{
  "encoder_head_dim": 48,
  "encoder_layer_scale_init": 0.1,
  "decoder_qk_norm": false,
  "decoder_dropout": 0.05,
  "decoder_tie_embeddings": false,
  "ema_decay": 0.99,
  "final_lr_fraction": 0
}
Rows from block 5 of the audio encoder of a small audio captioner, named by matrix and row number. Rows with one number belong to one neuron. Each number is 500 + 50 x the weight over its row's rms, rounded and kept within 0 to 999. All counts start at 0. Numbers have three digits each.
After each neuron's rows are labels from the 100 clips, of 14848, where the neuron reaches its highest value: "peak on" is the class under the peak. Only what is clearly more common there than usual is listed. The data: short pieces for a synthesised band: melody, chords, bass and drums.
# fc1: MLP up (encoder.blocks.5.mlp.fc1.weight, 384x128), inputs 0-127
# fc2: MLP down (encoder.blocks.5.mlp.fc2.weight, 128x384, transposed), outputs 0-127

fc1.170:532479539452520492426521438520381504504492564489497459574510472511505480521500515447492481458527527497508594555375525564386492482399542489450497482575396549490513547480451438490457445444513615458591589559554481412461593547496468597496481497565464454395548546517391596434516430548430552440585480503546477509509469510558525486494526509527553449466438540543538485492485519517504451520508
fc2.170:610460533520512495447487574530491503492500488335414456519501490530419485583427480467434450507493501467497556461532595427456527463524556564467586512525494547455452500453502474470481493495362537484595543516635506419549503497538543520518470449447576521516466469576519588526537447564441500417521483588557508560469527489587497552512520496509397485514478524496497489509471493509466441470364
peak on: G major chord

fc1.88:499457475490474590504488302557511497449523503510474501572544463503380530506500516419596559432534431632534519526541555503582527425456491442517480416446478500534441512523518467490528465505561528386437483485543505491513555563415486471476491587529481522497558428531431500472496574487414466445482503494578496461506500471515479542429487529509583547524520440553453436507563427420475563551495
fc2.88:491475571506555538454506507524507471540610413486426488632515446500473475512493503528535489412520487507530500437548494516474486493590508452535636556571329466506553515437512506567455457425543445641502499490519509535498473498604487469511510491505434449543555445467489553507423464485501534473418496453467584578522507580512525440544475539487436408367492471529509504468477556435501486493497
peak on: F major chord

fc1.42:484462495527509542489541388483510488522517459462528521506533448516491447490500426539489601555583547566487420508429486426448616491441512497540572455498433545420482393480440623499417475487468539556530557544494494473485490479489474438473401569505507457429542477469498500592514538516441503479551509494470514467558402578526573500506420548531447343441455561373489536511524500490492530553473
fc2.42:507526458552462478533460529380536458438499553525615514565480494491596423440456436458501500438472451467453350580500578511438500428422523510522477480508594527545585501492583479500524526573509541517531487573566506539469543443486508500540428492499460423508520555601429402482500502550515537472501494448563419459495439564417564513485450510548537497416458490546573523514444502555548472479594
peak on: D# minor chord

fc1.27:469469591498619521503399465485536463533441477570544544412516449578411500446606496443476441408514458536498576556392549400461507539508518492493641439531499538557453502453470528496572428500508511471490528457571449497462555463478462498530500529528446497557491455610543519512526477490475515429425479417517523434440518467471446582511441552536497432475544388449519554505509434527474535537501
fc2.27:547558562436494454524543492556521573551566479543394461610445411556459524510541521466452524513520500534468497495403380521498531491480502471506500501470402574554461465537505593468434544474434473521609611495489387553622497522504508545460449553498511436428466533456499558537399508441468588498581480498489454549438471550510563449498489453472394459484505495465498523561518496518534500464576
peak on: D major chord

fc1.48:463442551397464422554616353516466508481534442336455481532507502551531517514563386483429429472529501523509450494443463584403511491491515490443489540536493604445513430520487495474496452441514470550578605505533437513480565491596541552460454514566461425501505561457410563490543457551459507477498497517499440507505559497482470491502523575492449462517469577549526487460598538485488467513513
fc2.48:562496535507493486501503544462483453499517533474406507584498500456425450530412393566568424495508559571386570607523499568408510407478430515511537566470462607416506517497419491474506528553468467525577565555543506446495484481475531460548494454419495519480496511489429419553527415491584543565522503565522527564494578532474525493510446477493432537456424503391531542482526563552460403521518
peak on: G major chord

fc1.312:488455498390526542418537518533494465508475444544584493551563497406489489496546444439454555401506601412565506541395551400483542487450499523485643460484458505418465480510436559509493539485522570484540522529543470530504520486398533581454395488497541522509470463558391507498483453503522499495536569487498554474469494458457445471416528561579561534507522384514545493554472469398547528537529
fc2.312:496463415498440519558542477511525410520436399509503500505501427479463499561553421520453519512506493539487578434508536369470469459551505490521517540650443467493504471500452490465513396535503503512560503531507532581527604511502435514458482532553615475545441500624499456472419551530573517583617632512510494490468494489532457526520488514526480455445531482512471475441470436534383445522570
peak on: A major chord

fc1.292:427462425548419408506505490583427457531528541523500526583473517441469507507395501494501577400437444621484441539527510505464481447536473492474525483497553536489440482493471484467469501410567542524447500506487427503534600494522378546493495462528421537510483504394511559465443542535582498516511493431543474416510514433460616499487515553430477506488515522485355475514571504597508518573584
fc2.292:492420477522523576391468481410505519440496491557591482533487579523541432490498409591585573440462486574522493547408434446400476533515374411494413492498500496525486504501533547509494425518563569493458608529557462480525488542498502483488516502462500568536487421554439496568471449504486497493425461434550536524484534527535472573485475602479551558549497571474469419468554528392576480477474
peak on: A minor chord; A major chord

fc1.141:509409512470460488458501522499534430530563507359513518489449419578447487464527445471513425563486487419571461478495519473467500396503542462553428479514493668437455525469531454408528463484458455442524553514602500441536605504476546499520520536505560524489511559486493608503494519596428487475530391509560476555532452497486551451518499557502436515402420492544563405461539529503546505499466
fc2.141:529470483473502485433451482389467496507571515394455517635459547584555485543504487491467454437514521499505501575523574492464462508570417475461491405433495536431439410368483404545618500489473494495608556517486554493540472484571451555604487557471506522464560506545507541566469433497483553446529439550479522547467501483454512523499501546599609472465512453455492480528429540431512518459524
peak on: B major chord

fc1.348:454475515572476501514492543497369529469481554438543506504485589442468543506497531395500492551474455534573573574484504486474351545447461489485489478469536556474504519481470463484571506470522519512418579504464508490455520582469557533500516502544496438343476500497502497573481550529495545480549529501471465410480455454378472517482563576633516611499486348537476544525562454525492470519558
fc2.348:538528470476493465447496503491679524493482456500586479472428502512471481448458470461502436391556407453495597458559491517473515619458502506557505434513550537508485419554469511519546532484507463480502501484609547467473519477429474474488576398505561523562413500556476558570513567503495512568494507492399392601440521506463460561536418506495510623520511521458485452488500483414508582546499
peak on: C# minor chord

fc1.66:445556465402538444503503563478467507513575538447519622493499462536472489387499490450495498584498477411567495336493474473413482525413557484549506481518443445486360419549484565402457570484438496453444453467494499522462550522518555520432418533481495522554463489524490558578492507511497464508427511503468508498574443580568498484567566516501485443402491487549496510504525436576454567517535
fc2.66:490565503454537467512555539598482487508585483431500630469420530538493500552528548532544507571500502431537440495470464490592592497507460534462506421465430546495413514503479601477479454533600449636469496497520560570504635524494494504465357490483516530489536462503486486513493486498528502458504515477392483465532506475532490445428540523433425487454526381448442544406471494578482555477533
peak on: D# minor chord

fc1.244:496494484477501499495490440621437397501541452379490500496452472605539608471491410476464389506486476490548536510499502459454438434415546429404557494530524545384550488549528431470503513495551475501483595496519505546487527485484450542518554562470491528536489540543509663477529498461543427523498469506529439419523519471409513483399491612476544488471547440523548536404495464500462531527527
fc2.244:441500518530552429445475499500408591453540484486513520562506435578558518547590495546455513488638562468476451468577507545445458492601483533508424489492505379486530405485494451446499541450587473474563517436495502515407555506510490489558444483485482476532591592496515452557436502486498455498448450518481517550560479524509467506422535555511462533458403584431572446557458461539572503400589
peak on: no chord

fc1.50:456534462439507564500435549522489445471510539452519547566502460557552569479416544521470498570501598515519496467524468515499487475495581530418492544485380501489456509492547495503439506455543541528385555556559539555499528547563466498499492554430448491444557543546479530504613551587509482416559454477414509409357522436475622509527497493378528512420505595531451480497499528448411503514511
fc2.50:494497527489459500613442498526432464502502611498457448521548510538456485554477503559602475456564431498556503573435514539481521435495542579493489496552556537613488534496497453541467449460428513500568496494557471465485494450423428490503416483542419524528367525533504460426547498478534505443487535540481408456505521461443551527510580502597497335471549579511516608479552561483487428431485
peak on: E major chord

fc1.172:494547431396519459384515484560402547564541475468546573395532521509495561430452484462475550568509502378591532542562515512470436383445525486536512513494452505530468470490556571555503468513420579497429413495611508524512503520526473499460362513548481482438538554370448554555498478511474527471532544511467451448513434523463500558481518481486424475468531480538497539512531495621508539518512
fc2.172:397558513504580479493479469519510505546537450527566458475472546486579581520546519547541462531497484367500473507515505519585462521431559564475506512483477426451472508517556587500445475440545533528475383404428484484460539511458565493487503519566368382505622489557531525496476478445446524501569571452448527435490464557461500489561495491516537496444502457536511562466465517672457469495422
peak on: D# minor chord

fc1.266:497445545455533472579531567457494559531496537493587512485465503462471543459530529367540503445465438459532443467463419469607493459466553570479562506585434485523374509481455494514489492552506593317398426522525441511461558485461499548413441543534477539493524544564506539499461565504451504559518482533473486502468395463544483548499564528527473554518462540618542505403487507440495529519513
fc2.266:505513515488529481498573511488507520440581504501550536522506558546519450558535541592508502406470525415538405501643540542492393460444458524518437468496500473406512506461470496536515559482550552682499484502478498515498457508472462517461507507501511366441464482621493432480471557491540493378414518496472560548483613514518493429460589509531518452483408494493414494513500468469505422530525
peak on: A# minor chord

fc1.77:475387396583494501453566489644398501411477500494536518529484532263455543550424507576526563616412530483514504438456453507441489477437500435576502463587445481510507460474427535481549547518499488583484509559403501524484506587481509562483431528490493485451507453495520489474399540538569497450535492499558497489537527520506471524502456513477524483500531507486490500456499512504458485496459
fc2.77:470531500459498413570536453494471582412520518515521509612469461619580487482485556484513529464498509452449536489474325478431505514415507507527529486538423531618493525466485578571529388457512492576421521549469473531560489552434431501534559497425509458495524528520417437588433471517466549520432454496497514501485481483509480433520509481583528433448558465460512581443411481546539574524535
peak on: C minor chord

fc1.157:486488491462532476446518617514406489440525554532496503528590475533420452548568487487388496494426469479551527587538525527392508425500586619503475402581553474391526420454393571499447480418506568515536480498557524486493558478494484488489540521521532489427466492574506516590497606499452524550480505493454531565458506448451426429479414521493444551416581519514526517536456517489491502461494
fc2.157:511412408476523499550520503485540542414417484453476457553519552452537594510438513453509477436519513562480512312526477458478451536541447533448500499506552479435566575553548489469494546523525505515422466538439440535534466521500508452514499497399481520492550520431532492519457478499654537537401520530580545457446410568524473558478498524421369531487596481491502550602486539484473507538515
peak on: C# minor chord

fc1.364:482447537497510532479480433624514534546478398578514481387520473416441563355569401509484476500536455532502509554475495497528571597499445467552518505518456472580547463472421540445565506489477493433385421526450517501538519511417456505514499504515408555498557535530522542506499507482514513510468584513417569401424553479513489626472431502520441498477523501493500481531631484437504499476516
fc2.364:639479506466462530540515559451439544482544412511413367581476550499512475563503471588453495437507495533593551485501540522386499429451526520523539454468513585465403523468533530488577517400536450650577589477542499508539485482468520496488481463528438554531484565516471511495489465436497477483532551489571422591468512525474587423499440549474474502487472552468520471491486583409549510472509
peak on: D minor chord; D major chord

fc1.195:466520567517521510459525503546550536538490477438512494508554441386471507523340486400458545478426435462544534498379458472461484507448523516592574514501475592522421506547459612588455496479446500556434505561450495545481500521448505475453393494463388449429415528484456571559383513514468587439547522526510480462480522495529442506540499494469516501505483593514440490448504498582493494566465
fc2.195:522484527533532423569554530516502539468594520505518506524536500525549393501563571509558438492609478442476486501581484506470526518523440477488429507488431495467454510450516517555478431396495486515487484370401529429408493547439514546498574508502588478393463449429458356504530498557503557630511578482497449563499480486439530476557533453559495578485461435438508494520456491586469541478550
peak on: D# minor chord; D# major chord

fc1.383:514451486466563490444477582506493519500510500486515497485447529393502498490495507556509480534430505499498553518494437557482605505405551556526462404565431529494463441487424556482449505588492515538456486509469592268461559491567422589439424487475595492516525438501477653511547555488529463492496550503542573518485543448505448497454510516474459519488487562449494488546559459505503473406494
fc2.383:500455417484458506515502463575514579523564519492451489517505521624508486499597503562499507436464446423508537477513582517551502523562497535507435473481508451488543522400480445497488471578510481520397542495514460613478553440407417487494429456516605503497377564492466613594524442499425413503493436570532392584434454444575478475538519507518494453527527462493542473497510521597526495542498
peak on: B major chord

fc1.322:404427517447589447486551437534447445455462529507433566439538388473392478493558424552415519519527552589492530511468520520445474587512512454500553566541449577479579509469471415459491502487521514509458552487492458467430510551458466506496398461511462485561514554562447543572501488519513491489630473569566419505459495502592500640502460528510473560479570470508583515499553474486460492569437
fc2.322:488512398423471517571496427469560566479555478520473418446461418455425484465534508528501503576502569465522516522402468480582509461471495491526559497495537651543395500466496473530517489501414568493598461485575385423488568535499612523465496510471516449470548585530460606544523498474618493456550523475483433478490456506593518573490540546501400567557495493442498469517501538510455482494517
peak on: F# minor chord

fc1.182:555481494615496445536499537449493508540463448512524465504528503482470595538459457363388503511476511498510434541459538569497418426490480529562519473467535524474526440474569601502533597512476497389417488534513478528384508499562544493503532449462489493555562507447542600503547562554505426499500470536422564490539602416399448502536498532572556551546519501439391509416489485434518521526483
fc2.182:539565464479514513547520500530561480544511444536537531497518452458537541496490531474547553520535395502508601420484484424597461429511507519458480540554516489588504526468520499515577387506560458531458504503497474439532532470466492425431491427452477525483477598525413562511398450510480467408540532471539512505502494557524524522429576499472375608478441500542406441420558441482478657529574
peak on: no chord

fc1.181:430502488527503494534500458522528486489469453489516488443467453505453477561481564526530564570444431504489460540496461443547498407434570416493475532582544488544411514600491411442495501525590534496496529528472432546526588560537454546494500568513364452476583531448420561599421536559470464471496406471459579528391454521547584577460483502506515505494501403492525533453558449602458463471535
fc2.181:480543483503497538488456528577481469467486461543487471517440481618498523452548588518521499510484509432559542494462479456415389379489555515518552591531406603534417450481527519588537427464516479586464537503572503520560547510509401441493533476441568484426490505485530454563530462540482572499540474423495495526504607505531500480478464436538451401504502521495458446440568643478465430533421
peak on: F# minor chord